config.toml
encoder_arch = "vit"
model = "image captioner"
dataset = "views of escape-time and Newton fractals"
train_examples = 145000
image_size = 64
crop_scale_min = 1
horizontal_flip = true
tokenizer = "char"
vocab_size = 31
encoder_norm = "layernorm"
encoder_norm_position = "pre"
encoder_activation = "gelu"
encoder_mlp_ratio = 6
encoder_head_dim = 64
encoder_fused_qkv = false
encoder_bias = "qkv"
encoder_qk_norm = false
encoder_parallel_block = false
encoder_inner_norm = false
encoder_drop_path = 0.05
encoder_patch_size = [4, 4]
encoder_conv_stem = false
encoder_layers = 10
encoder_width = 160
encoder_positions = "learned"
fusion = "prefix"
decoder_width = 384
decoder_layers = 8
decoder_norm = "layernorm"
decoder_norm_position = "pre"
decoder_activation = "geglu"
decoder_mlp_ratio = 4
decoder_head_dim = 32
decoder_fused_qkv = false
decoder_bias = "none"
decoder_qk_norm = false
decoder_layer_scale_init = 0.01
decoder_parallel_block = false
decoder_inner_norm = false
decoder_positions = "rope"
decoder_prefix_bidirectional = false
decoder_connector = "mlp"
decoder_tie_embeddings = false
init = "trunc_normal_002"
residual_init = "zero_last"
optimizer = "muon"
muon_scale = "original"
lr = 0.015
momentum = 0.98
nesterov = true
orthogonalizer = "newton_schulz_5"
adamw_lr_other_params = 0.00086
grad_clip = 3.0
steps = 6300
batch_size = 32
epochs = 1.4
lr_schedule = "wsd"
decay_fraction = 0.3
final_lr_fraction = 0
warmup_steps = 310
weight_decay = 0.01
adamw_weight_decay_other_params = 0
Rows from block 3 of the image encoder, named by matrix and row number. Rows with one number belong to one neuron. Each number is 50 + 15 x the weight over its row's rms, rounded and kept within 0 to 99. All counts start at 0. After the name is the row's rms in percent of the matrix's.
# fc1: MLP up (encoder.blocks.3.mlp.fc1.weight, 960x160), inputs 0-79
# fc2: MLP down (encoder.blocks.3.mlp.fc2.weight, 160x960, transposed), outputs 0-79
fc1.764 082:53 32 73 38 30 50 35 28 70 33 62 69 68 40 63 60 50 53 51 65 58 39 75 49 46 50 64 49 58 50 68 43 62 42 26 82 69 62 54 36 42 43 68 48 69 66 13 62 54 20 63 39 33 40 33 38 39 57 28 23 38 54 16 34 47 18 52 46 55 49 47 51 26 97 41 51 68 53 63 67
fc1.765 089:48 41 70 61 20 43 50 49 32 77 65 75 61 50 54 53 41 71 56 68 35 57 37 38 47 35 62 62 42 24 57 82 41 31 40 66 51 52 73 42 55 14 63 49 55 54 66 55 45 65 74 58 53 63 48 31 63 32 33 57 69 43 45 55 58 27 47 51 67 69 63 10 79 20 60 56 56 61 70 36
fc1.766 048:59 65 59 66 50 78 47 60 54 69 41 60 33 30 42 52 40 81 61 46 64 52 17 33 37 14 69 33 66 62 63 62 52 56 58 66 53 38 65 23 66 58 51 53 62 63 29 27 42 28 56 24 47 39 53 47 61 39 67 59 35 55 31 31 44 52 36 24 61 58 44 25 67 65 72 65 43 55 78 66
fc1.767 055:49 51 12 65 66 62 40 71 71 61 18 63 60 53 67 42 49 60 31 43 29 56 72 28 70 46 46 63 52 43 34 13 53 67 57 67 32 29 51 45 40 70 34 17 57 59 39 57 18 59 48 30 49 38 58 40 61 73 55 65 68 46 37 46 71 53 31 34 53 48 56 33 34 64 24 68 51 56 84 40
fc1.768 126:43 50 51 59 63 46 39 48 50 50 35 54 46 28 74 57 36 44 73 54 14 40 67 52 65 77 48 45 52 31 69 55 17 23 37 23 60 56 21 50 64 37 42 25 25 29 56 56 40 59 46 54 42 54 59 69 73 64 40 78 43 71 38 67 47 65 32 58 67 91 40 32 43 66 31 74 67 77 52 46
fc1.769 047:53 39 61 33 77 67 50 48 52 61 41 51 59 31 41 33 35 68 41 40 44 89 58 50 61 40 42 66 46 40 41 50 51 68 36 49 69 24 35 70 58 58 57 66 26 45 37 47 52 52 64 83 50 47 88 62 60 59 27 48 47 53 61 41 00 72 19 32 62 47 41 58 36 70 73 78 34 51 53 49
fc1.770 173:47 45 78 24 46 69 52 33 52 46 40 28 43 42 72 55 33 47 65 57 35 49 33 47 43 46 53 58 13 19 69 75 33 53 52 63 54 67 83 36 74 34 56 57 76 78 42 57 22 51 26 64 47 69 52 58 33 26 39 52 58 55 33 55 64 64 66 72 28 36 82 39 54 41 35 60 48 40 58 45
fc2.764 084:47 58 41 49 72 47 50 72 57 44 52 42 46 55 79 65 31 58 60 21 74 57 24 31 50 30 54 47 43 61 67 37 52 41 36 32 43 53 53 51 43 61 56 18 39 34 48 51 49 41 38 49 61 75 72 39 73 29 49 46 73 43 58 43 37 37 70 34 47 31 71 49 50 31 67 45 47 29 64 44
fc2.765 079:61 39 62 57 65 90 49 57 66 39 34 59 58 52 36 60 66 24 49 35 69 37 54 52 56 39 32 42 45 45 54 61 66 51 52 70 32 29 57 35 71 63 48 54 64 38 67 31 71 45 31 27 60 55 59 34 40 75 67 33 52 43 45 45 43 77 43 67 58 62 42 87 56 31 44 39 46 55 58 70
fc2.766 051:39 51 29 26 87 70 62 48 70 67 49 53 45 55 30 72 40 40 36 34 58 27 84 60 54 80 60 50 29 45 55 49 33 79 53 29 25 62 56 32 28 35 42 49 81 32 71 44 66 83 41 67 69 73 55 41 39 26 37 43 72 44 47 63 65 43 35 78 46 30 60 74 52 41 50 43 33 41 75 31
fc2.767 060:33 53 67 67 64 35 17 53 47 67 55 60 73 41 53 72 49 44 51 40 54 38 25 67 37 38 56 53 04 50 51 51 29 44 81 39 20 58 64 68 49 65 62 60 49 46 57 41 62 65 28 46 56 18 47 66 48 47 54 43 24 52 60 61 32 32 71 40 27 53 54 92 54 66 61 44 49 39 56 58
fc2.768 117:66 47 36 63 32 38 29 51 44 59 64 69 37 57 59 57 56 28 59 31 32 47 59 39 62 56 22 54 67 34 35 54 39 64 53 64 53 57 43 66 39 33 26 50 25 85 36 60 70 19 48 35 47 16 46 24 41 59 44 46 69 43 43 56 48 33 81 27 51 47 52 48 62 67 55 17 14 05 68 56
fc2.769 049:63 39 51 43 28 40 66 35 53 27 67 34 55 62 66 50 70 42 40 54 73 53 54 46 40 54 39 11 49 69 55 38 42 27 47 60 42 71 55 54 48 23 38 46 57 58 55 74 46 55 16 27 52 37 37 36 51 52 45 56 62 38 46 49 99 50 69 69 57 60 51 32 44 67 18 69 49 77 44 62
fc2.770 161:33 56 40 62 30 42 34 67 62 54 59 67 62 42 69 49 67 46 75 54 45 54 47 49 47 35 43 63 60 74 57 30 68 30 76 46 46 33 31 65 38 68 40 47 60 19 03 44 23 63 62 65 42 47 74 49 58 42 31 21 27 44 47 29 24 67 67 41 29 59 53 51 47 60 45 33 66 43 54 48